config = dict(
    arch='preact_resnet',
    model='image classifier',
    dataset='simulated grey scan slices of phantoms with and without marks',
    train_examples=245000,
    image_size=48,
    crop_scale_min=1,
    horizontal_flip=False,
    translate=0.12,
    color_jitter=0.2,
    targets=['part', 'finding', 'side'],
    num_classes=[4, 6, 2],
    norm='batchnorm',
    hidden_act='relu6',
    drop_path=0.05,
    depths=[2, 5, 5],
    kernel_size=3,
    stem='single',
    avg_pool_shortcut=True,
    widths=[80, 128, 240],
    loss='cross_entropy',
    init='trunc_normal_002',
    residual_init='scaled_by_depth',
    optimizer='soap',
    beta2=0.99,
    learning_rate=0.0015,
    beta1=0.95,
    shampoo_beta=0.99,
    eps=1e-08,
    precondition_frequency=16,
    max_precond_dim=512,
    merge_dims=True,
    one_sided=False,
    adamw_lr_other_params=0.0025,
    max_grad_norm=5.0,
    max_steps=14800,
    batch_size=384,
    epochs=23.2,
    lr_schedule='step',
    warmup_steps=440,
    weight_decay=0.0,
    adamw_weight_decay_other_params=0,
)
Rows from block 8, named by matrix and row number. Rows with one number belong to one channel. Each number is 128 + 24 x the weight over the matrix's rms, rounded and kept within 0 to 255. All counts start at 0.
# convs0: first 3x3 conv (model.blocks.8.convs.0.weight, 240x240x3x3), inputs 120-127, a 3x3 kernel for each
# convs1: second 3x3 conv (model.blocks.8.convs.1.weight, 240x240x3x3, transposed), outputs 120-127, a 3x3 kernel for each
convs0.30 [138 115 107 164  96 114 129 144 146 161 114 128 135 126 126 106 134 123 131 116  77 118 109 126 168 118 130 142 131 123 146 131 142 144 158 115 146  98 101 123 119 140 112 117 128 151 110  92 117 137 105 103 132 139 141 122 128 110 129 142  91 128 128 125 119 138 120 127 138 123 126 119]
convs1.30 [123 139 107 112 137 128 152 149  97 115 143 160  84 164 132  96 137  90 119 182  95 157  93 126 161  83 131 138 121 149 131 112 161 132 114 113 107 161 123 145 119 142 150  84 126 151 123 151 130 120 121 141 122 123 122 147 121  68 150 127 120 120 112 116  81 127 104 152 158 153 145 154]
convs0.31 [137 150 186 150 144 124 135 173 127 146 117 108 123 154 128 126 161 139 109 116  75 105 115  99 114 134 124 139 143 153 146 150 142 131 126 100 146 121 148 128  94 129 141 159 115 119 134 140 136 117  61 132 152  79 148 123 132 135 116 150 104 116 143 121 175 112 109 127 151 131 145 135]
convs1.31 [110 142 138 156 128 143 156  99  96 161 142  81  64 140 127 151 153  89 149 122 136 144 158 136 133 103 164 105 165 126 133 137 108 136 132 140 139 123 104 139 153 134 116 145 117 143 143 166 163 146 150 153 164 165 136 143 113 145 111 145 137 134 193 129 156 114 128 121 140 131 132 156]
convs0.32 [107 123 134 138 101  90  99 144 127 133 118 189 108 108 132 117 136  87 124 147 114  89 111 119 142 140 140 148 153  90 131 150  78 168 134 131 108 154 104 135 159 124 149 132 121 121 100 123 113 115 106 135 142 121 128 125 134 181  73 157  92 133 129 113 116  86 110 139 130  88 100 141]
convs1.32 [143 148 132 107 145 113 121 103 123 150 146 116 100 139 150  93 123  73 117 110 156  97 156 152 127 111 150 136 154  88 121 135  52 120 114 129 121 111 146 172 108 124 127 141 146 164 132 129 117 122 124 108 139 120 129  76 101 165  64 109 174  98  86 123 149 134 183 122 179 137 118 163]
convs0.33 [178 137  93 138 196 171  90 119 165 135 129 130 120 142 137 132 139 133 111 151 119 104  84 152 117 114 179 108 155 116 138 142 140 118 117 144  91 137 137 178 108 151 128 114 139 106  98 131 124 145 102 115  57 160  90 130 120 112 119 111  95 123 128 132  93 103  96 137 105 111 112 124]
convs1.33 [145 138 149 106 129 133 138 149 122 125 115 146 113 104 132 138 121 131 107 156 115 172 152 126 152  84 125  83 133 146  86 110 140 125 128 132 119 163 133 147  86 141 174 120 132 131 141 147 131 132 128 131 141 119 130 139 145 146 114 167 122 170 182 104 207 117 152 105 122 104 135 116]
convs0.34 [157 131 123 120 120 136 156 148  99 140 107 132 117 120 120 114 137 133 131  94 142 118 129 134 138 151 121 112 136 104 135 159  89 140 160  83 134  99 157 130  92 125 126 143 138 120 140 144 107 124 146  78 114 119 129 151 107  88 141 111 115 142 104 119 143 146 138 130 140 133  91 133]
convs1.34 [114 107 139 113 120 142 149 117 121 120 149 180 112  94 145 105  76 153 120 108 103 146 136 123 157 102 155 137  88 128  88 105 133 142 141 121 101 127 109 133 107 124 135 111 129 162  96 113 170 129 118 118 116 149 126 132 143 126 113 109 114 120 103 151 122 135 100 137 102 141 165 139]
convs0.35 [115 129 109 104 111 137 129 126 151 137 117  73  93 104 134 135 116  99 122 140 108 146 146 131 141 114 153  91 123 139 121 135 126 175 117 133  81 153 121  81 163 136 142 156 150 119 127 145 152 133 121 144 136 146 162 166 116 113 148 139 159 146 165 153 107 110 151 131 124 136 106 102]
convs1.35 [110 137 117 129 142  96 107 133 131 154 111 113 123 175 106 174 134  91 145 148 119 139 162 122 150 108 110 115 141 108 119 145 136  92 127 129 138 175 136 168 135 155 107 105 147 137 125 140 134 144 123 135 132 109 124 107 112 125 165 148 197  98 118 134 140 111 109 131 158 139 187 137]
convs0.36 [155 147 130 141 138  74 107  97 127  85 139 119 122 101  90  99 139 106 127 141 141 151 148 139  98 115 108 127  97 110 136 108 111 152 114 110 134 131 115 120 135  95 161 123 153 148 129 122  86 139 117 119 134 137 141  95 100 137 129 127 131 117  99 129 147  96 128 135 135 147 133 137]
convs1.36 [138 143 127  99 133 111 138 116  63 176  96 131 141 160 127 111 137 170 136 108 164 132 148 112 147 137 127 129 168 129  84 149 116 125 152 134 117 106 130 108 167 143 139 100  96 158 123 152 163 187 156 140 154 193 149 172 143 174 149 132 187 153 158 155  83 150  90 144 145 154 142 130]
convs0.37 [119 134 146 142 138 153 147 137  95 132 151 109 142 110  93 121 133 142 135 162 117 126 116 153 141  99 110 110 169 126 125 144  47  85 138 144 175  99 160  69 137 115 132 137 110 106 178 128 174 138 132 135  97 103 113 156 164 150 127  95 135  88 155 138 105  97  82 141 164 105 123 106]
convs1.37 [117 122 124 109 135 113 113 160 116  79 150  93 195 164 132 150  79 150 178 118 101 107 161 130 153 130 101 157 151  95  83 136 147 127 144 121  95  98 150 185 128 160 121 108 161 103 140 138  95 117 131 140 124 104 169  97 129 117 139  95 130 127  97 119 132 167  51 131 147 136 127 112]
convs0.38 [166 147 147  91  97 188 133 122 142 114 130 148 135 130 128 110 141 113  87 109 113 137 130 132 178 114 107 126 122 112 113  98 134 149 119 124 133 165 153 118 163 145 117 138 132 147 147 146 118 137 146  86 154 137 114 147 131 115  92 143 146 100 129 117 135 121 103 145 120  92 151 108]
convs1.38 [114 127 122 119 140 121 132  90 120 108  96 101 132  95 107 162 146 125 124 159 114 120 123 117 115 100 154 124 152 142 158 141 123 111 118 107 148 133 136 141  80  96 103 131 133 131 121 123 133 107 142 134 109 142 159 169 136 166 129 148 162  98  93 107 104 144 117 111 141 128 114  99]
convs0.39 [139 139  95 185 123 118 116 134 120 153 150 111 141 121 177 117 143  88 132 117 133 119 114 117 132 110  92 110 138 134 113 170 123 119 134 109 111 179 105 131 131 163 126 135 112 152 138 149 167 131 113 112 163  97 137 142 119 118  79 125 110 105 109 154 154 125  88 102 121 133 119  92]
convs1.39 [116 100 110 132  99 140 111 147 110 126  76 136 130 116 102 127 135 160 152 140 137  56 175 114 112 139 140 131 113 135 130 129 133 100 137 118 121 144 108 132  86 128 110  77 156 125 120 101 131 126 131 126 145 130 201 163 102 180 119 159 119 124 102 105 103 144 142 171 142 126 120  94]
convs0.40 [ 67 118 143 159 142 127  64 146 168 149 161  93 113 115 125 154 143 148 135 117 130 147 172 106 130 118 109 116 133 126 133 153 153 116 110 121 112 156 107 120 132  95 110 128 112 164 140 126  86 131 147 138 106 122 136 146 132 145 136 153 121 160 129 141 145 137 142 146 131 100 101 160]
convs1.40 [117 138 106 166  98 103 116 145 102 104 132 156  86 158  88 110 142 152  92 126 135 116 142 110 178  69 109 102 150  86 119 102 139  86 147 120 131 153 123 123 116 132 142 140 134 158 130 129 144  91 130 116 194  95 142 135 105 150 122 170 122 109  67 142 115 148 112  96 113 114  97 157]
convs0.41 [123 126 150 130 131 140 120  88 126  95 105 164 102 128 164 171 134  78 159 146 140 151 131 137 111 147 142  80 107 120 109 131 139  97 166 134 106 153 132 168 111 136 149 128 105 103 109  97 121 111 140 161 124 106 126 114 109 127 158 117 114 188 109 123 115 143 147 134 128 112 148 102]
convs1.41 [143 123 116 128 140 163  81 197 139 155 116 109 125 114 115 149 139 129 132 132 161 106 183 118 137 126 136 116 139 127 124 137 124 144 150 165 132  72 128 133 108 133 102 148  98 114 129 123 116 109 140 150 127 115 126 111 128 120 128 105 120 124 113 149 140 132  99 114 121 112 126 136]
convs0.42 [139 122 131 155 118 121 166 123 129 165 107 131 158 107  88 129 116 129  91 126 136 174 136  92 191  83 121 167 109 148 172  93 122 144  93 162 117  93 150  91 105 150  94 102 135 109 136 133 113 117 104 118 128  86 135 127 149 160  71 143  94 135 113  99 113 118 109 112 105 127 117 128]
convs1.42 [129  88 118 115  78 107 119 121 151 136 125 106 139 124  83 143  85 154 131 135 126 178 126 152 164 109 119 133 128 140 153 158 151 117 138 154 138 110 124 123 138 104 122 125 110 148 119 131 165 112 145 142 126 144 124 128 126 155 150 137 159 130  91 146 167 104 203 157 164 161 143 120]
convs0.43 [128 148 114 109 117 108 113 151 113 120 112 153 132  72 132 145 140  58 104 158 109 142 158  86 123 132 134 114 106 148 130 126 166 115 118 108 184 135 133 113 150 104 111 125 114 109 146 136 113 152 133 135 127 137 123 123 178 149 133 155  87 116 149 151 116 141 123 115 165 130 153 140]
convs1.43 [155 121 122 121 112 107  98 109 112 175 115  85 154 135 112 184 115 102 137 142 142 110 114 148 116 109 189 105 126 128 103 113 130 126 182 106 107 181 135 124 112 185  99 128 120 125 120 119  83 125 100 140 111 152 144 131  92 141 111  89 128 142 142  69 114 129 135 177 141  96 104 103]
convs0.44 [156 142 127 136  78 117 133 160 159 122  90 121 153 123 169 122 132 145 141 123 174 145 170 109 129 146 146 152 127 116 152 140 121 154 132 150 120 153 122 175 133 139 148  54 120 104 159 124 163 120 121 154 111 129 164 112 133 124 135 168 130 102 106 153 142 105 154 144 106 143 158 156]
convs1.44 [133 124 130 118 128 124 107 129 141 118 114 102 163 137 157 125 157 158 162  93 136  92  97 153 111 129 106 139 144 135 136 185 171 157 132 146 101 179 161 110 116  75 135  89 141 137 142 138 133 122 128 134 133 122 137 147 133 129 151 135 120 186 110 123  97 147 103 117 121 139  89 141]
convs0.45 [129 140 120 151 121 147  95 126 102 159 148  85 126 108 150 155 129 136  81 123 128 175 115 125 110 105 135 130 130 145 113 166 106 142 119 105 121 162 185 142 120 100 139 118 103 137 139 171 141 173 126 113 129 131 112 103 143 166 130 179 110 150 135 157 114 134 132 144 145  98 137 115]
convs1.45 [154  95 139 131 129 110  91 123 159 133  99 151 112 131 111 129 113 121 126 115 116 105 146 122 119 101 147 158 138  81 143 107 152 119 120 101 114 156  95 146  74 164 102 160  98 151 152 124 120 159  99 130 141 122 144 110 122  91 125  90  98 105 144 105 103 107 123 120 194 111 115 110]
convs0.46 [110 135 100 141 118 137 122 158 102  94 104 118 116 128  77 108 147 109 124  97 113 138  95  94 146 100 147 138 144 117 170 139 112 140 174 125 144 105 141  84  80 121 131  98 122 155 100 144 103 129 111 128 104 132  98 116 152 103  94 124 125 101 121 127 123 129 132 139  99 161 151 135]
convs1.46 [146 114 143 123 122 143 144  99 128 136 147 108 156 127 146 146 118 113 108 121 115 131  93 100 137 107 147 104 128 136 137 138 137 127 121 141 157 126 105 141  87 152 159 145 100 146  98 144 105 110 131  93 142 120 162 136 144 129 126 150 112 109  99 129 108 156 121 156 123 109  99 124]
convs0.47 [112 141 160 112 126 138 129 128 107 142 178 148 133 150 158 128 158 192 126 128 139 172 106 128 141 158 117 114 140 171  97 120 137 111 105 138 100 132 140 118 114 114 179  93 151 130 132 133 133 118 116 110  60 129 133 188 109 140 126  91  98 123 156 110 156 110 136 126 125  88 145 140]
convs1.47 [117 132 109  91 114 140 154 130 118  87 116 152  99  80 150 139 127 101 159  81 149 110 139 170 119 102 143 130 157 101 129 104 143 114 185 104 108  77 149 115 114 171 173  89 123 165 110 150 118 138 108 110 176 116 159  85 135 149  74 162 185 132 131 129 115 143 136 118 137 103 110 120]
convs0.48 [131 107  52 116 120 126 117 134 157 115 128 129  93 128 109 142 116  97 136 136 132 169 109 121  94  93 103 134 123 120 145 131 128 150 110  78 100 145 150 128 161 119 114 131 110 131 145 146  84 132 136 121 181 127 134  68  82 143 102 173 133 142 168 149 109  89 177  96 106 139 129 144]
convs1.48 [139 103 129 145 107 100  78 142 126 154 129 134 151 116 172 124 119 144 129 154 118 119 154 130 154 152 117  98 130 175 144 148 114 142 133  99 134 104 160  95 106 148 138 153 123 128 112 140 148 126 102 144 120 122 168 134 155 155 176 131 122 118 122 113 122 137 120 142 109 124 118 163]
convs0.49 [115 114 174  94 136 144 137 169 129 122 137  99 152 152 106  98  98 156 131 109 157 115 116 139 124 131 117 156 128 118 156 148 136 140 150  88 187 142 145 107 152 119  91 162 188 124 117 142 110 145 144 121 143 156 124 151 127 122 140 132 141 150 130 156 110 115  98 147 104 104 137 122]
convs1.49 [111 131 133 126 122  94 121 147 124 107 152 192 194  81 159  85  90 156 164 129 145 124 142 148 132  92 161  93 116  97 109 134 127 100 168 130 115 123 114 164 129 123  87 124 150 145 138 117 137 138 117 146 148 110 120 115 120 108  72 142 117 144 121  82  90 113 107  88 146 145 139  93]
convs0.50 [110 107 124 152 109  98 146 147 122 129  98 113 126 144 173  99 157 133 144 100 136 108 105 110 149 144 132 139 139 140 140 133 132 123 114 173 141 121 161 101 103 143  92 102 105 157 147 129 172 116 149 130 144 141 142 152 110  85 111 129 108 123 130 115 136 111 104 107 162 121 118 112]
convs1.50 [125 112 125 102  94 119 132 119 132 121  98 109 105 135 120 119 107 123 138 115 106 159  96 117 143 117  90 111 141 147 143  83 126 116 121 115 153 143 145  74 112 137 140 158 123 147 118 117 104  88 117 134 100 106 125 156 159 134 114 163 104 115 113 125 115  99  92 130 129 161  71 135]